From a checkpoint of a small CTC audio transcriber: 17.6M parameters, width 320.
Rows from block 5 of a small CTC audio transcriber, named by matrix and row number. Rows with one number within an expert belong to one neuron, the router's apart. Each number is 128 + 24 x the weight over its row's rms, rounded and kept within 0 to 255. All counts start at 0. Numbers have three digits each. After the name is the row's rms in percent of the matrix's.
Before each expert's rows are labels from the 100 clips, of 14976, where the router gives the expert most weight on average: "top examples" is what is common among them. Only what is clearly more common there than usual is listed. The data: two synthetic voices taking turns or overlapping, over music, noise or silence. In brackets: how many of the 100, against the usual share in percent.
# router: router (model.blocks.5.mlp.router.weight, 4x320), inputs 0-159
# up: expert up (model.blocks.5.mlp.up, 4x320x320), inputs 0-159
# down: expert down (model.blocks.5.mlp.down, 4x320x320, transposed), outputs 0-159

# expert 0
top examples: quiet level (83 vs 28.5); second voice: none (60 vs 20.2); thin (high-pass) (46 vs 12.2)
router.0 096:120148122136112133128158122133149117144146118122116083151084131110136109147118154082107135141150118144159090128126153137142130108111116074128139122134132100141116117123133100146127131084180136168138121206119139107133117154134089133115131116097131099148133105116132141097107159129110158134045123153119138115136140132139148134141155139140169109138157111124145124158137112131126115133148158143130120122155152107111177174148095153128127130154127145109107103173134120124114179125147094
up.0 105:121135149151088156084134142157125173116163096114121148142117131125084146101130149112130114146126101152144116085132093119174158167075160135130118162121084122115130100176124113138166095117153081147154111152080120138162176103110095139070148125135095117111140128138123120168107130116152102169168089110104155126163157103102151125122139131121146120155120115150079148156092141119089166094155117114170126172141134144127155099115131141104154122148110134152158105110144093157096078134132119
down.0 105:125094120109128087132162171121126161133134124110174140130084123150148129111095112101114140130116107115140067148088115122143119124131117119076099113107150170142129139136127123163114148125104120109145131138116113104133119122115182102130125138123092116105137120118130114118107095149129175135198169091121124141134147136118169150103108127085146085145106102167163195119149132088131141094127128087141149130119121120167151123135101137103136131121121111140140132092093164118091120095131088
up.1 101:098146099142105093111111121113147185084166080142110127131128121104095138140145146111062101098083128108138138104110094075139105124100093106124127135128119159126126146105125090119109130108126175095086112124102186084078092127157162115147160122129185130125124148158159128163116121098136092152108130084158160143106197147091126165165142191069094088131124154153091160132116150137090159116132138114152156135165130114171122097145126097128140143123120172128111110113123126129116117088126105
down.1 100:146161097125149170122113125127098157092118115159152121143131153138140138099112129145143155119126104142168133129126131109091145148123109129099140129142132110106115150144090111141114096090073163102119116153068180175161096078121111125109120152095092072161177109120175111115110089133151162107122123132126120107139140147125137107123139078109148120121173139110153131128107143154135136089137147140131097147092161098094101149136131130135118179120075125119147124122133105142092140119139122
up.2 093:128117071121101092134164052123110095112125135117091138101129072059112145120118132131135114123087111105105107106142127099099101098119130143105116126117113173080120101163098093066091081088158151153116094126130109119090121104118104145173128119132144130096113143099115113117132127170129139110116128128091131097156138124115125115095146120147110113122103152107149156130100133130139104121132122134081126119121127146138136117133117103091112119083130098101133127122148158071136151121116092
down.2 096:146145185108151162108132123141142127135148145180161142096089189097154121136095123097137143133081135122137119104134137163142210146125114147135123109115104098128149123115126124100135131141113115147164115134143152157116111162150129132124140139137111094177129154108119126116117145120133142123100140126177113141128161136096146141094148117150141107183098102136141145176137105130169141159097128116131127090143085154073131147161108104134153155154134153098147140112127145124108128119095125
up.3 094:087152128141145113078122105122112131123076082128116072125115145148135126125144115138150104127123145101108116141124112171162117139114115159079099145107109171067106124154104168161130143108086107127136149150131116096140163103108134109106116113115108096133119148141130116108117139109112118078128108107090139131156130117152134120104119098108118161168110101197122114128142140121120118083119121155079200124105095092145108120141095100153101136120143177098160102127123132111135113100116095
down.3 095:155101140093137132164129102126139137077158151119099112131107109109152146170113100118133129115173137164134140141107117134060131139126085138130114137086172096137128138131136124091139138169164094121127081084144144119148151125119107129190159117155113102104089135154170135184184142136143125150091157141113126140074111143128129195173116191116129127141090112120104127113165104106087146144171113140178149145146103136117155120108115128106156120129154128132115140085133058126099137144130163
up.4 103:153158121086171110151089126121127128164115157140088125118141129132120114135144116141138131085128135124101127121154112154112103115161126156110161107137131182149116142168124099142123105165102124109115126106109126138131117133118118097124143077116096094077157087103148122106098126171160114125130130131127082096115121130099129124086121102091104138094130124120106145123121155110127110133169153131171112186124098125145095152107131126119079127148139143114140120123075127100157126130107126
down.4 103:122078133120172111164162113162127136134138093106103149121119132115120118122130149136103120145135058137129144135129140160097139124182129098103104125122161162116139152127151156118116129183130162117141114142126127121119118099115127112171113087116121126122130127137140119152124132146099102121130141139130113115195117095154137099125126159139105119131158145116056137137165111103157157130143115153160123116137121126096123146203092093141168187149151101147099121117142127139154179121135141
up.5 089:111095088163114098124111163067109141136148112148149131177089114116089110111121111163111154134119139079139141112115110172056143111125129106138123083146096122151118155137119176102166169127178116108122098154149099123114114142131121097133135125109116165148115114138125116117135122110135142130143141117155141141126098165128109144129118101149165092153105094094165123137089144171126116120156081140091145104137110106138132123129142125108121087114157134119137141157157090150149111130105159
down.5 093:142124110131134119091125097182130079126138118132119128137128159133140142122169129132137127131099119138131139129142097084123162114149152163122129120080187094121111120116118090118124107138100128128155167097135107088158106113151128134112127155222116149154123134120159140144147117131102155123107142139121150114113159132152149135151121132111121125109111145155114112174171132152153165133104111113118163162135112137119114137130134095149169133174132127164115095129121166194106157121135116

# expert 1
top examples: overlap (74 vs 48.8); background: everyday noise (64 vs 33.4); quiet level (59 vs 28.5)
router.1 108:140122123151108160109117142143117133144098149109145116100153128117135182130161144154127111143133086136169081142134138137109126158103134175100146148117134102135128154162121154154154099100092110134115139130135154156101200149135119155112153148146165136136124111142130174181130153123155128143181138135221137107113120127100080141123159136107071155165082112122141137099120120107132151065131189163119138153105112141117132106103117148142132146125150104115151184127126160126089093130135125
up.0 105:108129093082143106122136058131115146147121115141180137146097176145143106112068127114087089100125158130116094120159151143138144136104124096094144088152133103121116127113111129123136097053140117158113117145163148081110059084124108096115127109058117145146130171111118090092178123147145120137102121113106153131102109155129109120134164141140138126102123082143118109144149180113150162136127124113075147102150126114114124128158125115134158101158132145077121100132130155142155123143136063
down.0 111:146126088086123158125105114110153132118126099141171091172117111126106132077124140110114121119117113161094153133122125140133129154128137129060153131096138163148164150153146156146121096108142151128141121140115138125109119084144121146093151126107105097133120120121119093118143119135170110119119138151146093134088154138103102103121121122093128086152141127139141124111099112123113096098158120066131108137121099157141124132138132096171110165114140147149134113117170154144084122158101091
up.1 105:160109163146135126146137121140151123159139144126115081106114148152133116116080112065114136156137134133124111130133140136135130124131159113127137137148126152153127078132141103140156164135120125145125140132068116113137089064111148096160152146082086119130162130127185115077107110094147143120030155171099136160130109109131124096149136103171151102116120150120126105134119159123141090142143142117114099126121102133145141125134110118151144087140130118124088038113144107124123113139154090
down.1 104:108087152127081101139102103135182126145141111106096123094150088146145182120119096099107131146121134136138157143150126112157175102152134112129072127158110147155140163137101147156099122147170149139147107145096117154177124087129124106110115124110119130138122113131168152079110131093159130177057141113096136152118099207164115113129095105127131164112104157119129091104112108161112096124119096107157139115134135175104121117097111098148113143150099125150118096110097086136134167162130163
up.2 099:128117104145094109157111140108092116146155120085110124151147095141104115117089122125126076093107100090119144139081120115175123121144132125109133123135134103152126124150082111138108094114102143147152142126164148108144065108110129076081123132074098102147150139181143097113143082152119136138128125148139138105122135139121109116140161147103092140145109135120101155133106071135126149153123102077163115143158124100153128155138127107124115150134093117147114121109123126144145137107150086
down.2 095:125115138112145085171116092122142131126143092184186123127164151117162198115123100144156128124130139131121146143160152164122115111110113106131070115130112130138117139159150130113129149166118133111115143173138162126095147092136118105144116123115117120160110121124127142113144145114147111123116121106146080112134109123151168133100141131140169112122130148134123092135109104100110168123101123124108117108133134153141106131132119124153115167152124159154168111179134164119124163141093147
up.3 084:126121115085124088134140090140078123132140142118124115152126093126102093113099086112145138123079178119098171092087106120149124158142130098083107099133116126127139104171103089154132126127135105108092179119152108084146114098077113127124133131122164102139133114112131090108101100123125121156090117117145137158109113083071159112136143104130100126128107093120136106143150167109144170077155148111139130123094132137145105124161101107117144128147090164133185138146170157130141076082169129
down.3 082:118087113110088116144116170113112128088139137160142147163147122150184167057143154160111144096150130153111111129101107109122127112146155159139113158157125168125093169148133151107159148119145128146112099131160109163087110076105149106141088109153096098172124128109096116104141134147132111126144122139083113150159112168105118147151086151124124111126152119097121137122119155103126090131129115102083176122124137115134112097116062100113167153165143139125125108168137131133167142131107159
up.4 102:133111118119072148138110152181088087145108144140112137177119139120108121155144126141130128120101108105142139173118122101120101135167171107112156110127132117185157159126134114109120151143138178114156109169147152125125142175118111135132143111084134123128129052108126148142150118118136155127143140111133058139134102113118123137163125157080130104120090122162114082121160094122121133144116115139122088180151171151121163158171131131117142143133123113129138128110119136179123156143121121
down.4 097:142128133126154129123123098106122170128124141149150182079150116098160150083100131145108111111140138148107117096116163132181140121098110121103119130122110157130129123115109111140128128151110096136075121124104158161118105127129107110121097117164101118141141138129070155127153110108145109102102127144126182147159126102104109127100149086153124150178142102089155176060145103099109160110142133117107120086126118067186105116125094134140141131119104131128125107107096113105090039103128128
up.5 103:117101099191107111161140139121125133102075103129147151155172070126166133105148134150163149149119134087101141138095092122112117144145140130140127142068105146112124151084073140088159165128096122136082150128145106126116124095133101161088131103123117153152095086092124096124129133139126113147135110119071115104136094125125132090090130161153121135088115144099118117128175118153114160136149085111153112150130125119114120113149096070122113123109132140124123135105149123147153156115115165
down.5 105:121127133201128133112157152132145137172099083084150164116173115093184142113127160119185130137173153111111166136123142148150096117114130168130124137193086128143100136068167110129137109113115146134136136137124104169143136099104156115126105121174113156099125114150098143145132142104138176119125115145077147146136091120121144130118104132169119132126102148141134106142123109117116110158100094153140155130114140098144133111123124135144168160157105116110113113139111092100119126130151139

# expert 3
top examples: second voice: none (69 vs 20.2)
router.3 097:118130131114119139135122144153132105128154108103120103131093086113114108112145134112134115127102128135153157116149111125096096141172126123109125136149129132121143128118102136102126128128129143105118142078103120121178112061136149086110128086159121099108155130118144093132156107141169136118116136107111108153016159126119090143091149151122130117129117120096126113067125111112120109118122113105144126109086068111144134107123152132083144095072148116120146098041151130130130159134128106
up.0 103:074104136115131142140140146102132125118123125129089100126072168125097127137109097109140094112116134129086097135125142126160170144130132111141098100128126124095128134128152052130117100173120089097118147174103114118128083126098100132113127115118132137098148096142137128116099119137141116110139102111097129127145127102122114152132108115110092091115136132158136104129139115109097092183125083148149148118149100084143147130106081112128116152142116139125093126113121161107105154120146177
down.0 102:111138065134111140066074122131143131101147140105106086117185134098117124136189176130121075071131141147130130101101157145081136139090150169138122128126157097171124126166162137106191125160129136098141162157151129132149127165132135115109166129121148141147149104162166113134158147130122108124172136155137108145118113110132099165116129110143119154119131136102084125109127147093124125101137103132159117107096140088112106090122128165140110141114088124137104126136134085133163125117113111
up.1 101:132096095135158117129083130160109164139124109105087162131112164152132095106122092154122133140134105151131115096115133121129095098137154128126129114107116109165110146119126092145136132104107137121118106166151144140106115106152140113112146121123157158116154081149154136115148153113130144100158135093097112102156153064161088083115146129118165120120156142104123138130084125088147159097112133110126093111170150117134143134150150128121105148156125138135132161113094085167115176150099134
down.1 105:136088115097082111109111159147145189151165100147141154086126122127134140141108149110117144130127128114131121158118120170107130180133141106122112102155106132167117124131149117137132134171097118125114108146129118174113122127148064137102120105094095127100140122181148117156129127106140091102121145165115145145093100109116115108154133121111131143137124124159148141090128166097136106170124156125102153135148153146157134093078082114130108157131098128189170126166120123118106128135140135
up.2 103:124122106120154089168128137051100149121112121169138100116145071146131148105114117149125087124156141148148115145187125190077134132095112142136152119122146112126121146104149141115119144105127139141107151149129148123109153142126131153096114133113163121108127162134115094113119111076079116123115121171171142177120153132176108101141156068152075148131148109108120139092096151123108126104146117166068168116081124143142111113109114097112148097101146134131130126127113112140131089106119160
down.2 112:154079127096106116157110149099175152130079068104124163138091134152129155151125137111163128131093130128163149113123109104161101146106126137186126121164159141136139132134113101110130102142147146158150162081165136122114108069126148110145093154167125134135109134175136098139085111146151118157075159118079114133130125125095166135116095106119149106153124076159072129158118139110120148122137134133149133138152153137117142125107121161114130103145077108125130130117119106128149102126131083
up.3 102:126137131125105160097137131149117109122131145107141150108118084114145134149113125123175091136188115126098085154092130152146119099151149152121142136122112119144113124108130111110083118089112084121144139108159089149104147138127125119128131112149123137176146089103117059133092113164090153103125139139081092136102105088136087131111136121071123151091111067135130142102154129110094130137106119089088135097179123103101138126101121103095172157093126134146120077130156106102110122133101126
down.3 103:132150200134132073105125126102144174114109136139152146124161166133144110098148138089109124117121176148137107099091104116110216107080121137126094057195170109132143117130153144135143134150174137118134147135138110120148116081147121119103153140127148137129130095141086152120143135141160154183137107143134151118147112091139138130128117133107113152125135134176144127151165108128094119124119137199123112136169162142175114119157163124141147139123127121127110142130148110088112126139134109
up.4 099:134100081102106102160129125063132120147159149104138136152089102137135126117126134150154083119178112131160125130177137171129153170131161113132104106153112162158123124138098111120141101123145159111083152184108140147108124181127126128121077106105140149111108108105119131122138116148060175133130134113161113122144151129139114105065164136148083130122106162092155120142127127090113107119151127122091102140133128167164131097135131123108130094086148149115114170087115133106119150128136163
down.4 096:117128129172148096114161145125112142107100107160138131117134153147101126075152107131132095116079106146157125091093137125139103080088112135137135064133158122103128117099103075121124131145098098097076167147126125114127095142128106145139150116129122118133167165117047111128119140103139124139104112153113154142160105079145191165130105134152145120093137084118117151099136130148105128143099138115135123108140142096110121154089102139118104091103089128135200100151122121104117096141110082
up.5 096:130148119106129111152145128174145161148144181142104125126119127191107105125129120123128130124153073100105099183108089131118097159165135133095136125098144109142107113115156155114156107093098141129094099120151136133114120157114141152123165120121140158129162108163147150154165090147129116124143130124114096101126117100171121095145124105161166139121109127137089101127102093109166162112130093174082116155098158141138102152177113128123143087117129135125131105164114111173102125121128136
down.5 092:076141128094135139132173145157128135094135101169086139155131104105114121139193161133136143105094115112132070110111114131161122083148108111120068117130108092174145111114140115107133164109147196088146094126156141091098141163102130114177125169108085112134096120123143130100163111130109150121128105101111103139136142127147117157129126149152075118122140109107126116119126133114123147138136109157110181142094130109142111086132133114127145120158129122086129149120169155155119133142160125